Rows from block 2 of a small image classifier, named by matrix and row number. Rows with one number belong to one channel. Each number is 128 + 32 x the weight over its row's rms, rounded and kept within 0 to 255. All counts start at 0. Numbers have three digits each.
After each channel's rows are labels from the 100 images, of 14976, where the channel reaches its highest value: "lies over" is the class under the peak; "top examples" is what is common among them. Only what is clearly more common there than usual is listed. The data: rendered roads seen from a driver's seat, with toy cars, trees and houses.
# convs0: first 3x3 conv, stride 2 (model.blocks.2.convs.0.weight, 320x160x3x3, standardized in use, each kernel summed), inputs 0-159
# convs1: second 3x3 conv (model.blocks.2.convs.1.weight, 320x320x3x3, standardized in use, transposed, each kernel summed), outputs 0-159

convs0.200:152140114115153163144123106060123108167114129054123118128100189178109121166194147142167079140180144145097107125078170153148100127105141148120136128175143079147137129092141105085179157071112166110123122096089152105166183107189139106111168154129114100113140114108142102139071172160143113129113166092152100133193082110131094179121094095052151074123147041132134156123118108126146165128102175139146163131104122099142129133164110248152140077122147128078105088134119153106129153063148102
convs1.200:059079151133189063113150120109156176126130119118142167151104147178175108067165099071102094108135135116093126119145098117122125153143143112177126137125122162080139149177129112146128101159176083216166135118189121090144177112169093132059115115134116222144133129127112191138131144099135123107166136133158073164132145133135172146106153132114130110143105134138128196123069144097127137226133132156129077138121113161178132078145155110118165152174138196153142065086099164139206192099139137
lies over: car
top examples: bends left; vehicles: two

convs0.13:060125136151091166094076173131129108189135144101094088148113121139123141156141142143140168102151137052096142146195112174094191156151133085065077077130094133145075085117124162070132166170118206134140128127144131136143139160098105124168131146150140144143119135101160132150138092131128096090188147152156117122162128128153144191101074084103102095152077160110179182161136090141062136151189071138087140129141123080130153132138125136108110153194129110093140172058168162099118083172107150
convs1.13:155094070129096102123110166126150129141127154198118129141177086134056092172120095153113162126129114116118175215160087107086133078096139149116120131111106098110135167083143063117135154142157159084059141117178121080125120109078158125057036074152162135136132116097154117117123111126133151123106136130115152177087141171077148174162145164169130128156208194139112144107171109112136163125128148041130100142108059103085180117123142174111145141068138157201152178109158134079158094109147103
lies over: verge
top examples: bends left

convs0.187:155135165084127145123120128146144160106084135152110073202105135171052148064149102219085100114127125099132128160184174157098157140124106114159148093140127075149103130103154158083141070147186113084103108143099144146152191114135133102135127127101105156131139168124193110179080116134112112129126111106165168185123125099127096110104141141150129136175156133058194138100086119076142191134088132161128151150096123215161114101151107156139145106115091152103131088117089179112172083064148097
convs1.187:150162106137111131167128100093145205081113175126147081128086112075159100104092173171135136122138124204123121158107141138144126130154153113100085124161123113110126157167091136162093151180163118116120123130130118156137156156099156113103186144097149130132105153198123158153161117139082126168067077198130143085160136140183140123133178144153086188112175092106186144137098141121138098149117152136075147101129122130192173101170097143125124171094084119114142234147125107098110100189072057
lies over: road
top examples: bends right

convs0.306:122131145092119157120118065092156098212113179135062219141137113153117138131174144088111118126091141093127150170121115146125171195127137129131122108107105104080118138134160127099139134102088141153103114066127173205188224133126097087157091126145194153128169113147169139149097107120140100106147155213136146145175088121124101096097130121135122111104104127130152102131106156122174091144152130115143119105093142144196181075137125143093130188123127109065098155123089176149075121051141129
convs1.306:119109101150145091132191167212084117080119110119153192123118194103124139050100154144080174162135150159130048076119135180158106210153111132153128188147137177133138142117123106117163150202141130157094102150139105097113117171141132189099163151076151106132133136118164137075144103188119155141108102174172114117097069097125097116122130065127165177147189192148093147092157082196160188111139104199148109101140095148104126145115119077143146143186196153192171191127131201134163143107130134
lies over: road
top examples: dashed white line

convs0.134:051152174113123228130042129119140134120165123142103154112121070138178172118139157113127186197106147148111182122092175140117112115126130128125167151217163130124129098120125144073087128084106104151099122139080076156169070107129124105126118094145122130142139106148125133119066105081116144117181157163126100120094130127140159124161089082152160114128078102154172088182160133108098173113138166100134105133103142109147063133121119171104122186118155114124090168076121154156144084039166111
convs1.134:131070180110167120127168126106120124153120094069085127140125149167154167127114150114202146089098167163147095134144150106091161131182129080074162169113097125143174120104086167154147102120117170142106081126130091150102126077158103103132124132167080159118137108148168143122176127088174144180109175145110090076138134158098131099089225181152136171148191185162182121097168094136146119108117093110134100137134165117088123183119167094153141130157151157131179194141074083096169173058142127
lies over: car
top examples: car

convs0.173:046109154111130106128135130160115186090098134115113105103103102150099144103154108103105114102166126149106110121152131105117138172128140121147093111179084134086100150146138146092138127074111192118118103140102115084160100166118094075090069184181154166103156112119184086248101140126168110129132112078163136137120085115168082122131083128113102110156109187217121163134100122143163182160145166155125194146153136173171125143141167172153160123118141087104182110089194106134112126130134063
convs1.173:057104182125120108120163133135150145112130125128136108102120156125148125131085102172155063088096136119142146159076122125095141113127108122110145096077118088103110167111161059069153100108154082134141145115128074119123163130066089120090175091115135105151165110109116133144141152136107164128107121152150125104196132148118108126115175100057137139098195079095130138148176201124129188211127151131164098118090102151213160068219175119134221188142157171161180138199211176101159205048122171
lies over: verge
top examples: line: no line

convs0.147:087141163096126116141184143113068113111121178079115111110124133183093124090110106126091115086214111074121110059075090080151156112137138127169093114149140135135147060133064129109144153112163092118109157100104113211156161134114113161132094096123121115112188129094165151128126179128135169099154175066141090176137147162107107144131144035163135093082138091172158139164160132052119158130151172074150142199129131143154179168156151161132147143130123118141089096124179118144131112153108108
convs1.147:106133170111082146145101124055070223156140135108092139143137144101135077136144112091102146140112043105125122110110115130117194181128093130117143148140123105158140192154077066139124118076110161156104144095091089114136110137083155097160140127133129160109164093129132119119137156153115129133104134125189131114116122103121137196185124141099117099192139115103159097141075110172157171110113179189090118092094132168103109132141139153142114144104081133087173133108117097093188170094144174
lies over: road
top examples: truck; bends right

convs0.63:103105113092109147094070112129139120113137112114166112132078120155093120101206121161093101143163121082115150080170076172147061155118082147094077142101106123135117176152164075119201166232108208115154107134105131121162164141075156120137068120158197140121141128148089158061121106137149113094154136152120082112120097057163148097107096081151116078144101081126177091163112168110116180160118130150156144120101110146124124106141148165145169164110178189110149112145151137131160149115134109
convs1.63:079146146158160076186147143133173107132174162145129144146130086126124086109084208096092151159124130126149108126166153120188149155196129107141082152162186155120073152128111129088079096101131096146141076129154140124195137114121162178120113080142112190104119197108134116116076180159132154227146127178122103155224141142130152181142160098148153109131155135107142089125119109164141151136114144103137155143112167148153100098204160127163152097150148159065096131165116202148132171149100135
lies over: road
top examples: bends right

convs0.268:110204125141091157164108128081098159103153099095073134117090125111095127105159159124135149123092114154107076084113130121208112121159160047124191139150135154152170098193050165075108101095150207164127075128158086182138120125119111127110114196097114126078116132196149146159106144131119102121060149135107120096074108123100120108087113092158153088149156102114171110101090179144158158123161104141120133161088111153137143091139175112129123183139225143156143137143137151099131114128093112
convs1.268:194140185105124089114122135094142189125212146104095132206088122119072141111119126170100179124152169131114175104143122143108154121097141139110132165165152190110132128107201085068151089168174121103136112196169147107135214116112072124117176149156079074126090126141101124129128130078173124102124158154154114093148118123136136119103145086142092099148157113127107096065166072136095142140113095158091135173133121158176154150119136123122138102138136088122125184142143120128127131157124132
lies over: verge
top examples: snowy verge; line: no line

convs0.153:130089146148137119116123146131110187131157102143040120087109113157048070157105100123133141124105096127070077079098155123102116161143081150107137083095112060137148175129174082158078088097159151122166124174108146133166129115255147087123102203151111112103110173143104130114163135140122134169124138195125128098135109149071141144119149149163152053131096088111180169082079110170150142157141149106137127131190103137117097118137153184146105119110148143118100140145124124127149160157147156
convs1.153:112135174111151152072047098171174108125188165150133095145197143116140097166170103145085122149163110179073192127140122188114082133145108119171127100109098113114152088147151143095130119195124170093143157046170144069168176187099151110142141183129180116089137147105142126137140141162159057093138124164101180120129150193151169160112159150109118135109095134173132113104139111121179135169150139094064159164129154115153165094153128109169148117178152171153068102157186153103085089118175119
lies over: road
top examples: car; bends left

convs0.203:018103109088157078133093166109101119183081138130100145140181084150130164103176087143093125141116083063084138144105145155159095066142060093121120106123158142153092088151112162182117148146129136154154129128118187151126120137111076057128151172154153152204154124126077147146136117143077164141161114100120160136153141083143121119081166122082103127115146098173145128208126112130166145159131178162133201150103072122148103102151104155111070125116187114094179109161159118132134139146121116
convs1.203:120108182167139150132161111151095076137090123126185143101095077099150048129111101134122113129118089171077155158092134162100117141100120128109138092148087161116120083126158162170124095116120102087182087169108158045108089146139106174147148070129116087078091126141156175117183129139123174154146157115089113072053176163136139177159148104162135171102119053138096098090152139153135150135127186182121147194112185228091114128151107099132100104159164101106154086108138133168095150147125081
lies over: verge
top examples: line: no line

convs0.55:088128151100106149140088120138144120135163125102093090112082188150145163134169126120186104122115120139124114105103255062141130150138111106148108109216084115140159130158132134088122110130135088107126102173093121134113099145128157136126116115140060124117130091177140125090101099086072110123161137145141103134092070124101093114174100119236203112133107120139148143167124124170092144136120189158097150109146193200137069119111182155120101127106122103187150130103149150114060140109116115
convs1.55:117135078089085118112113036099169116109048087069119083089122076165077102142111104157090086099060127100066127085176124111118183136082111122130135105108177167125123123112133122148089095081119084139129082115111060066119099106136133074123128131111041120075101051106096145151102089128132069073160127116146062105098123167114159166130133100137137088129107154070104161124190119102098114138122139134160106128135120135100148145143098112156111123123128079098142204116098122133148148130096118
lies over: car
top examples: car; line: no line

convs0.152:112093134112168094109089106103102158129114119112075085117206160180142096123099092049114125115124159059090116111075101169070142158126115126220137125111108148097180116161167156121147153162066110183178102140120171158135146162146155102120137120130156134195102102139089143138108135099121158146057076157123091128102165109096082158111136121169130150107115117137149111107108121099128102147116103122153108116134117098150143133089193157142075207114153162149081175134121149196201138098162176
convs1.152:173107142124154144102147167086133088138122135112110149134136147166109190177071114133107165132179091058164142067154175068154088170164168160123150114141136121146165107108133119099140180132110188140130160177154130145139144130137223110157125157136157168109146073184187106164122127190101107187094108140138192170208121135128106123167160091109146140155149149128096122132157145144143155174231145112094108102091186149157165131132136134121157131142168175068159144123170186125131170130057096
lies over: road
top examples: bends left; vehicles: zero

convs0.25:091126145111101165157088176160166092100198161208127168140105092097097111053080158103093147128132172107133136105107118120112131152108110116107061150091125120105143138145113132094153118099122107078120134179074138157144133100047130154119146096104128125140117141104133140142175156100161132098191110132129133135107095089154150114053118088099130096144152109141123089209116130107113244156166146135169149126118184097168135174134131089138154152136178130174107146110169065147124093167078072
convs1.25:148136152170122146184150150198151131097185115118106089084097083075116103145114131140149094122120187158103167090132198146170120138144162157095115112089063120164142156116124086180112104109117126089096152124110125160151104147074101115154055165098140106116066098160105107104173160114078097139168126082165134104113135203082104116129085112129171107119158132103108083164234112142153132112102079077119108165103091081105089139143084193121145134148134145118168189139084133113093173083082061
lies over: road
top examples: truck; vehicles: two

convs0.297:114135094122084134160162150149117120174152144130133166134148061134134117125157152149142115231124124116148113127163180185081145080131068098098093115126209136185080152169087200103129041127143168078080132112141144135128101108139102145129104134124159112109129201086160118144105097127156164164140106137083202103107138137111070129109094105083191120147108108111077063172124140091062126136139140140138101152121107207098110149126094106087118153149114104132128133135182144147114121139128066
convs1.297:143145153084134125211176145112138151131080121098123157092155141115151130117133090120217114181086094138140112143125113146207098135165144111123101155163136109100062155138062122096088156095117115114072111194145117100155155147083077168106148117093145159138150100137107120129136170090148119094147125100132135123093160129130058121075091106167131136148147112120180058166095148145152128111137128177129175131154100128112166138120178139140106120177112148113173205153123066183119109159060092
lies over: road
top examples: dashed white line; crossing stripes

convs0.244:103172163123152117096110165144107158070084096146150089183094121100124137138071146114120098156122147135192126074150110140108114128157186071106152116110135114122165138163047146095118126127148156075094136099167127115192125155148159112111166156120123135101213110189127195080153152137172214177122138054117122132137096080153067091107077154140079097152100117151150125094121080096157152138151181135107122151109138129081124136144137142133152217170135121172093089125085132097096137129141100
convs1.244:084129086175107134171237116113125169098076142165189060098103129131116126106117131089187118084146161138103111110146114100065130118084118149104148114113154160147126100130103089134175180120070111125112147156071143103128140145091153206089125174105131127073113119104102129149100080124120124144099180214105153179165104105138141100153183144150096148137093118152127159172149065153101176168132099170130114118156159113175132106140089144136130085121146034183102071168120129107075158131087118
lies over: road
top examples: dashed white line; bends right

convs0.61:112130144090102129099093157115123085149132128171109150122135103067141153152187129121156130132112123110124142132142149119126224149132131105189090162117109083117126091145146157129125165171232121065096080152109162097131134205089140096112068142142123130147161058128229113112148088163161130156119126111180112085166152146116082115108167103149113110203113116093168101078089145133094088100198141131131101085156160167133143134073154106154157156179154081138115133151105159136117076124155129
convs1.61:134130095090147133113158143153171120092169131124146116126177105090103147170127130125091151130126122185069161149138204140097115103109099149133090141159177148149137170129132134064152105121112105115078149205056150168111107191133115146118108170121124084162188138145163140129109109161147155069113149064151103043104101174140110123141073126115147133115103115129078136067105060175154126088106133130133107139128152111132140074116135165127139137117127118147123111116143126143173126142152180
lies over: road
top examples: dashed white line

convs0.205:103123117120158111098115130136116228154159130167094150069090107062153143122113072124113093150119097149130048083089151069150128236106100126165133119075192133139105132115148141149144129082119157086152128187175118111148156128125140124087184134139135089081127107096095149152129199095094123134118125091112071107100146097189113122099160114128094058156176096174127154133114152133192097117112108153128116132127111183104123107105111130128093146146139215153171119140169136143112147090143181
convs1.205:078103164128178104138147159110116140169127103131146144107146092178160166112094128124168147138098111064169108172129107074129152146072095088105161134115152100124095166155160137084093151126136106069115115121073115147093149132129042120113134091115149115132167134100088160094143106112164143126140082150091097126095095097152151091158161061092159107181135089150145100142156138120135151136125170138119114163082143136170202096175185087152189106097079154170144141175136161163165196106139153
lies over: verge
top examples: line: no line; dusk

convs0.269:096082128083107109161165108149136110121183090141200101175081099123052108089178121128150152125074174081134140146151144121127134109099107139125172108106098088142121139141149093155157155145102080170123120066083111106121127133137127126134108129092199173164167143082102076074131141105146120131112107093128145166135170080125091166151147097102165094155133202146172118121170153119115178173097111088185128047221116116138099157076155141132163165104125159127170150140134125136182116078138077
convs1.269:120095073124121154122171122116148092109085179130108144175108110128088150116135099129129134158118154060182157069116111133135111126147157110117129081122150100075161130114154121138155107096144160104112128163194064127160088078075130153126082153105132155143079176095111139137097121091096055130165121160112134106138139132107065133169127128130103176093095129112146084126138098188149178091094158111116161108097112180100204093225132149171122128090100105126168119106069148134105137210105056
lies over: road
top examples: bends right

convs0.194:135137148075159098161086103137154114111064124063079152138184110114069155115117077125095136140137114108113112109119107092140180125063147172143069119093188077093116116130202161101103207110158117101094090139126143162162140143110124115142205164124149126152178124153105138129114146121126179123141150117151104193176136110107113184142170105131122083130149146216170152132159190134106122097151086147136151129127129056163123130107156119162090115095105171100075099119122135087144145112149218
convs1.194:098125101167135149095116130107087122108124111105124086120136144078135123089082151094117084086077169209132150138113114087136148118112062170077129058110075119148163090141141044149174098078067126048151085111097147193130136139101126147194152137089136126166161124119062096103171177098157109104077151123082137111163125126100152102131111114158116132160076179183107167122079119090154143183130145123126173119178163165121129082141111194079157167228127157134127107114167179137171176148087163
lies over: road
top examples: dashed white line

convs0.128:090126145118102130109140124101124094121094149171104131102100173126111120088119073111121154168072106134059117125123160178189204172091090153174138094120108079114142130120198157128099085166188196101131119166112129184126116212102116103100142141137141189104162123103131164128156112134137104138102112176123148161167125152150131072149094111155071045118123103184139141149125123143123148144044143103089135087109118140072116156144199141097189133144152097159120124066166095124175136122102116
convs1.128:100137103107098113119156135145117116083088137125125168107134180146093094121097166187148190111120131111116139022139130144161164158172142154093156129122128082060148138154153131092160153123116154144152085078119174107147125107198132133120141152129124160168148104153090078127096131212125164120196124130118111143159112110158102114135163161131086131130153095140089165108104170099189150168145117130160141136169119120152134090156133211141176183132133141044142089091169111169146118142144113
lies over: road
top examples: dashed white line

convs0.69:155165097085066148158064146086153083138097105179128098107163162062129074142121082096076102142109133156135185055071164102058161122127118164141125106171136132115140098127191084145130154152113109156165123190138110096158114135168121104162103107149092121153100172106148185109105174136164135128114181162106091113164140123150192097131141132065039127155127183139099191127168135113191096120087113090145099156129158096120139097155115127171083127136132141121157127109153166169153166117117148
convs1.69:105147138198140103120172107110093087126115132116117136082131152129149096128118095191157153144121127144143160084122123165126177168146169164110084062119146137170095109117127163087125162164116149161102142147172141147129132140226105111151143100171101169076093144147133112118062121164055173189126140115134132116138130133093195096159139188142053188154165152141149113050184113101139065141106093063138116064119138091151076145165108147116094108058109152136087127161112160126086090114147094
lies over: verge
top examples: straight; vehicles: one

convs0.98:125170136109161121101188072111107153108098163112128128164132122148136143116130141153100082163167121175164152147112152157097150166150119089165087035149211128127105088116136151152093138103177088108110075127152089051142118168110123094127071138125125160162142169093097103203148096106153200119104125184163129153150105110163109096098167140167078145108138160117196105052177183095100140141160115128138070137131116087132181159148132117089123078144079126126103110087108149165122156081146114
convs1.98:164165110138139152138114103174096172110106161131128172152125183095172129149138072106124153102181170100178154129096139132095125141094155128074113091140130134166080100134100121132124105131138146133089082116128161175143058164094109148177158102121092136144123153161139135159108109068144094139049124092115157163186126084128132062134096136151134160106159056126161127125217084143117142123119076057167158066120115085023093122068077098133095183108150104157132160121062164115131159132166157
lies over: road; marking
top examples: double yellow line; dusk